A small multi-label image tagger, trained from scratch.
Model: arch vit, layers 12.
Training: muon at rate 0.025, 8400 steps, batches of 64.
Data: trained on fractals drawn by 1,000 iterated function systems, in grey, 73750 training examples, 7.3 epochs.
Rows from block 7 of a small multi-label image tagger, named by matrix and row number. Rows with one number belong to one neuron. Each number is 128 + 24 x the weight over its row's rms, rounded and kept within 0 to 255. All counts start at 0.
After each neuron's rows are labels from the 100 images, of 14976, where the neuron reaches its largest size: "strongest on" is what is common among them; "patch colour" is the nearest of a few named colours to the mean colour under the peak. Only what is clearly more common there than usual is listed. The data: fractals drawn by 1,000 iterated function systems, in grey. In brackets: how many of the 100, against the usual share in percent.
# gate: MLP gate (model.blocks.7.mlp.gate.weight, 384x192), inputs 128-191
# fc1: MLP up (model.blocks.7.mlp.fc1.weight, 384x192), inputs 128-191
# fc2: MLP down (model.blocks.7.mlp.fc2.weight, 192x384, transposed), outputs 128-191

gate.33 [125 123 126 118 165  97 155  97 141 170 147 102 102 110 108 158 109 152 157 107  94 122 183 122 108 122 125 153 124 129 150 112 142 107 130 164 160 139  80 136 107 122 153 146 113 106 110 106 127 116 110 147 105 153 128 169 172 141 126  97 137 151 113 149]
fc1.33 [112 112 109 125 145  68 144 130 144 149 153 125 116  92 107 155 121 155 140 117 114 119 128 124 139 134 149 142 161 125 113 145  82 118 142 137  76 145 135 162 110 105 143 130 117 130 130 112 114 121 118 136 123 137 109 203 131 115 121 108  92 141 131 118]
fc2.33 [132 116  58 162 111  58 127 121  85 151 107 137  79 117 126 190 132 130 145  62 126 133 107 107 104 151 139 152 140 116 187 168  78 138 143  96 149 175 159 112  86 135 124  99 170 120 116 117 127 109 121 110 149 138 127 135 104 133 172 144 146 117  89 121]
strongest on: dark on light (75 vs 30.8)
patch colour: white (75 vs 26.5)

gate.84 [107 143 156 144 151 138  82 148 134 133 147 165 142 134 114 142 141 143 113 108 113 131 137 122 163 135 140 138 153 115 122 161 147 138 146 138 104 161 169 142 133 121 163 123 139 140 159  96 150 172 103  95 139 118 119 148  79 128  77 118 123  99 110 165]
fc1.84 [ 90 149 150 157 173 141 104 112 144 110 134 144 138 165 148 134 163 161 122  78  93 175 139 130 157 155 136 121 130 129 144 135 162  98 127 150 139 168 155 156 132 108 159 133 137 145 121 131 142 165 136 102 152 120 121 169 120 110  97 136 111 127 147 153]
fc2.84 [160 137 118 113 117 123 135 147 111 147 130 129 128 104 172 125 131 119 150 137 141 123  98  94  98  81 126 127 153 134 105 141 119 123 130 105 160 124 120  98 120 109 112  80 103  95 145 118 143  67 125 165 119  89 141 123 160 142 128  98 181 183 105 101]
strongest on: dense (89 vs 9.7)
patch colour: grey (56 vs 18.7)

gate.275 [170 114 105 136  89 147 100 127  99 139 130 134 105 128 125 139 133 137 126 158 140 124 144 126 160 135 156 139 155 166 142 121 125 124 110 129 112 131 139 126 126 134  99 134 112 104 148 126 154  91 131  98 110  92 127 119 121 138 147  76 148 132 112  98]
fc1.275 [142 121 157 129 128 206 106 157 120 119  96 123 125 140 176 118 101 134 110 130 146 108 165 116 157 138 129 141 139 131 106 136 119 123 102 134  85 161 135 125 105 102 104 127 143 112 146 125 160  61 137 106 123 121 112  89 138 117 173  60 113 132 116 121]
fc2.275 [118 112 108 122 154  74 131 140 134 141 139 147 160 111 153 122  94 131 111 147 141 115 108  63 108 116 116 138 103 119  99 133 103 135 110 132 113 129 107  85 106 141 141 146 134 101 127 140 155 159 128 157 134 157 105 170 103 157  83  87 151 157 146 159]
strongest on: dense (67 vs 9.7)
patch colour: grey (82 vs 18.7)

gate.260 [116 139 105 157 156 179 127 154 138 178 133  94 124 194 142  89 131  87 110 109 134 142 119 130 125  99 145 100 128 134 133 135 135  72 147  95 111 119 109 129 134 151  84 118  93 121 129 137 101 102 121  39 140 114 126  87 133 101 131 163 111 149 125 151]
fc1.260 [136 144 132 139 147 142 107 156  95 181 135 129 131  86 121  86 131  86 109  94  80 136 152 129 145 139 136 127 153 121 136 138 151 123  94 104 114 157 112 143 129 126  91 134 129 163 103 132  90 113 139 108 152 104 155 104 121 103  80 151 129 132  75 126]
fc2.260 [ 89 139 124 133 147  89 125 131 107 121 144 147 146  82  89 108 107 141 133  89 140 137 185 130 131 128  96 129 123 110 165 139 113 123 134 146  78 124 127 119 103 110 101 138 141 159 153 152 127 114 134 118 120 127 143 116 134 124 122 160 124 134 121 141]
strongest on: dark on light (80 vs 30.8)
patch colour: white (56 vs 26.5)

gate.263 [119 115 144 163 111 162  91 133 158 155 119 119 127 160 129 132  88 127 104 120 117 158 165 122 157 136 113  82 121 145 134 139 158 161 146  81 114 105 129 166 140 110 129 106  86 124 100 144 141 124 143 126  98  81 117 134 134 153 126 133 117 145 125 132]
fc1.263 [123  96 137 125 139  79 118 131 117 165 127 135 123 125 111 171  61 152 138 144 126 132 147 125 138 108 144 106 133 131 155 139 132 165 131 108 100 109 177 150 102 120 110 162 119 155 121 101 125 124 114 192  99 101 113 147 120 164 105 145 119 161 154 108]
fc2.263 [140 139 120 116  96 185 152 129 106 103 151 126 138  74  94 179 152 159 120 134 196 147 132 140 106 127 169 137 119 134 139 130 115 130 199  91 123 147 139 119 108 173 141 169 157 135 109 139 131 105 132 124 171 131 136 130 118 117  88 155 134 152 149 101]
strongest on: dense (95 vs 9.7)
patch colour: grey (91 vs 18.7)

gate.204 [121 143 128 110 120 196 109 175  91 153 133 100 106 106  63 137  71 134 112 108 133 116  97 117 102 100 117 125 147 145  91 128 132  95 108 186 143 120 105 107 131 151 138 135 119  90 175 134 125 121 117  99  78 131 129 162 173 162 104 158 144 142  85 118]
fc1.204 [125 121  97 131 102 152 149 129 100 137 100 118 135 150 130 120  85 114  49  92 102 152 191 122 130 171 131 121 157 146 148 168  95 146 127  61 172 128 162  98 107 147 101 125 171 158 147 152 130 101 146 158 143 105 124 127 141 167 143 142 128 145 115 121]
fc2.204 [150 121 140 142 120 111 145  72 118 126 173 172 146 141 186 132 115 120 144 144 125 110 124 120 141 121  99 114 126 105  71 119 129  77 127 142 156 149 141 147  89  97 130 123 182 127 160 128 164 131 111 135 114 124 122 158 179 131 137 118 130 122 122  87]
strongest on: sparse (66 vs 26.3)
patch colour: grey (47 vs 18.7)

gate.331 [116 140 143 138  70 167 154 120 121 109 118 112 109 143  82 104 187 158 155 119 184 126 114  85 144 116  92 180 129  83 112 118 150 126 125 103 137 130 148 174 137 100 121 127 158 112 123 163 156 145 136 122 123 104  64  90 136 173 138 136 129 102 172 139]
fc1.331 [145 107 113 122 161 141 113 124 136 161 125 123 138  79 160 132  97  81 149 147  91 142  91 144 116 130 160  89 162 129 153  92  90 133 132 130  90 134 130 145 118 128 130  87  94 106 120 159 162 151 133 118  82 164 158 147 163  71 123 123 110 139 131 158]
fc2.331 [119 154 127 104 136  57 112 124 120 153  92 105 129 100  92 123 100 111  96 185 116 153 154 137 150 130  86 160 133  63 106 118 152 138 119 144 135 167 121 127 136 100 113 148 152 178 105 112 127 160 115 100 148 133 130 131 111 116 161 112 130 160 128 144]
strongest on: dense (29 vs 9.7)
patch colour: grey (54 vs 18.7)

gate.214 [ 89 110 145 117 136 191 151  92 145 147 114  85 137 133 128  99 117 101 124  47 121 110 148  97 125 132 121 124 138  81 116 149 159 144 120 177 146 116  81 128 106 147  80 148 115 145 132  81 115 163 142 127 131 164 141 156 120  92 116 126 123 144 135 152]
fc1.214 [161 133 133 154 126 138 110 145 114 114 173 148 113  95  98 146 135 132 122 145 109 151 109 173 125 130 131 140 122 170 168 138  85 102 115 104 120 142 143 146 143  95 160 144 154 125 136 143 120 121 103 126 111  93 138 114 151 147 125 137 134 152 120 121]
fc2.214 [108 136 128 121 138 149 113 140 156 132 133 112 132  97  98 132 141  97 105 116 132 120 115  89 168 101 127 116 152 116 142 144 143 133 143 158 133 118  88 153 117 131 112 133 125  89 112 107  90 156 113 126 108 150  89 177 101  86 131  98 130 140 156 121]
strongest on: sparse (100 vs 26.3); three maps (58 vs 25.4)
patch colour: black (96 vs 54.7)

gate.279 [129 101 178 108 130 143 124 147 168 165 167 106 122 107 111 114 116 135 100 121 109 127 117 139 132 103 165 126  91 121 114 138 152  74 153 150 152 122 124 174 101  99 128 136 112 109 119 177 146 132 100 142 185 151  71 173 124 120 110 121 125 134 122 129]
fc1.279 [119 123 158  92 114 112 127  96 132 161 114 142 129  86 142 145 137  80 127 138  77 101  87 130 108 111 122 144 121  75 141 142 142 101 132 132 183 131 122 162 131 119 126 105 146 143 152 129  98 155 140 156 184 126  86 176 117 123 123 142 107 141 118 114]
fc2.279 [152 123 122 143 123  99 149 110  90 103 124 167 145 127 157 144 123 105  90 127  87 129 140 114 124 170 142 165 116 161 147 124 125 154 132 120 148 151 174 119 133 121 173  81 104  79  90  86 110 143 129 132 131 115 105 117 125 104 122 150  89 135  96 107]
strongest on: sparse (57 vs 26.3)
patch colour: black (88 vs 54.7)

gate.53 [136 132 180 123 171 140 146 117  77 115 107 102 143 170 120 169 112 115 144 111 150 149 131 102 133 109  94 156 106 119 113 181 134 110 142 120 119 123 117 136  92 123 149 135 137 138 136 123 140 157 155 105 133 140  88 145 122 153 143 144 147 119 151 113]
fc1.53 [121 127 144 141 170 108 132 134  93 111 112 104 135 164  97 137 118 134 140 159 137 155 128  84 146 112 129 138 109 161 110 146 151 162  97 130 126 132 139 140 118 141 151 142 125 127 157 131 115 153 160 122 129 144 107 144 139 162 153 151 145 147 159 126]
fc2.53 [158 139 157 111 103 106 136  74 143 173 137 126 121  98 115 104 128 100 142 134 135 120 124 150 105 109 104 102 122 133 118 173 139 163  96 154 138 155 154 138 112 100 147 125 113 127 136  86 115 119 162 148 121 131 112 123 147 124 142 144 179 134 150 159]
strongest on: dense (94 vs 9.7); dark on light (79 vs 30.8)
patch colour: grey (77 vs 18.7)

gate.288 [140 132 142 177 143 132 104  97 158 147 122 143 185 115 125 137 123 145 178 124  69 146 169  84 132 133 143 100 114 176 134 104 130 132  78 156 144 150  93 109  82 207 127 125 131 129 161 156 114 165 159 138 203 128  96 121 132 109 125 104 131 141 117 124]
fc1.288 [104  63 144 158 150 143 108 151 135 152 148 111 150  83 118 150 165 154 161 101  81 130 121 120 158 149 177 123 153 160 112 118  84 135 113 167 123  95 131 133  93 132 176 130 128 143 143 163 114 131 164 158 167 149 120 111 125 149 166 109 136 131 132 147]
fc2.288 [162 129 120 128 124 106 120 115 135 156 111 134 109 141 152 134 120 156 115 164 151 138 129 130 127 184 117 117  61 145  76 155 137  87 172 111  95 140 108  89 170 109 136  88 138 145 131 109 116 149 126 113 130 152 161  99 170 114 129 115  98 122 153 160]
strongest on: dense (76 vs 9.7)
patch colour: grey (69 vs 18.7)

gate.134 [113 167 139 127 136 131 137  92 104 157  96  92 167 118 133 116 160 172 119 139 135 145 110 114 157 165 136 127 140 145 161 101 149 122  82 107 122  93 101 133 113 134 145 131  96 112 127 143 136 128  84  98 142 166 151 179 149 116 147 118 116 122 101 149]
fc1.134 [111 129 122 144 104 146 136 186 133 115 111 110 110 138 132 149 122 148 122  96 168 127 108 132 133 103 145  84 112 116 131  86 110 122 101 139 122 103 166 125 126 170 153 127 144 149 130 118 116 125  87 103 107 105 173 158 128 142 155 118 151 120 148  82]
fc2.134 [149 161 125  99 127  86 106 116 147 171 113 113 138  82 166 142 165 127 165 106 107 155 121 104 163 102 118 109 159 118 144 144 137 161 137 146 114 131 134 133 111 168 139 118 174 127 143 120 134 121 101 101 157 166 100 137 143 126 169 112 126  99  84 174]
strongest on: sparse (74 vs 26.3)
patch colour: black (92 vs 54.7)

gate.296 [140 161 137  80 150 133 139 151 151 176  82 132 103 153  99 124 119  97 146 116 102 137 130 121 120 120 130 145 121 121 140 141 150 108 129  84  68 127 141 118 135 164 141 150 116 115 116 141  54 128 146  91 116 150 127 132 100 146 147 130 165 136  81 125]
fc1.296 [113 159 130 160 141 130 110 129 154 146 132  68 154 154 146  66 154 108 136 107 107 101 115 155  89 123 131 146 106 132  97 151 147 116 125  87 155 128 164 123 136 165 161 118  93  96 100 110 133 142 114  72 101 136 169 103 143 166 131 167 109 135 135 148]
fc2.296 [131 145 132 117 129 115 144  99 163 117 134  89 164 144 134 147 129 135 150 110  86 105 115 141 115 137 122 118 131 131 144 147 160 112 122 141  95 110 100 126 161 151 165 121 128 168 136 146 118 146 137 109  93 118 129 170 135 186 123 105  85 113 124 132]
strongest on: dark on light (97 vs 30.8); dense (36 vs 9.7)
patch colour: grey (63 vs 18.7)

gate.103 [103 128 141 134 113 147 137 111 144 162 152 119 117 132 131 112 118 123  76 114 147 142 145 150 100 172 146 127 146 138  82 137  96 116 131  78  85 141 149 169 156 111 101 135  97 107 132  88  93 112 103 112 101 114 122 128 133 155 143 146  96 136 156 131]
fc1.103 [116 132 107 117 109 127 158 100 114 127  94 118  89 127 124 118 130 125 100 125 160 107 134 130 135 185 103 120 151  94 181 138 117 143 128 111 171 169 138 183 145 147 107 134 103 118 173 134  97 199  61 170 152 141 130 176 123 142 140 151 126 119 126 135]
fc2.103 [153 116 167 156 121 131 159 104  83 101 122  92 114 113 126 155 153 118 102 113  72 126 166 116 136 148 113 151 149 124 144 145 102 157 126 130 124 100 132 123  89 151 146 144 157 147 157 146 113 158 137 143 136 134 158 117 120 153 139 181 134 107 102 133]
strongest on: sparse (72 vs 26.3); dark on light (68 vs 30.8)
patch colour: white (58 vs 26.5)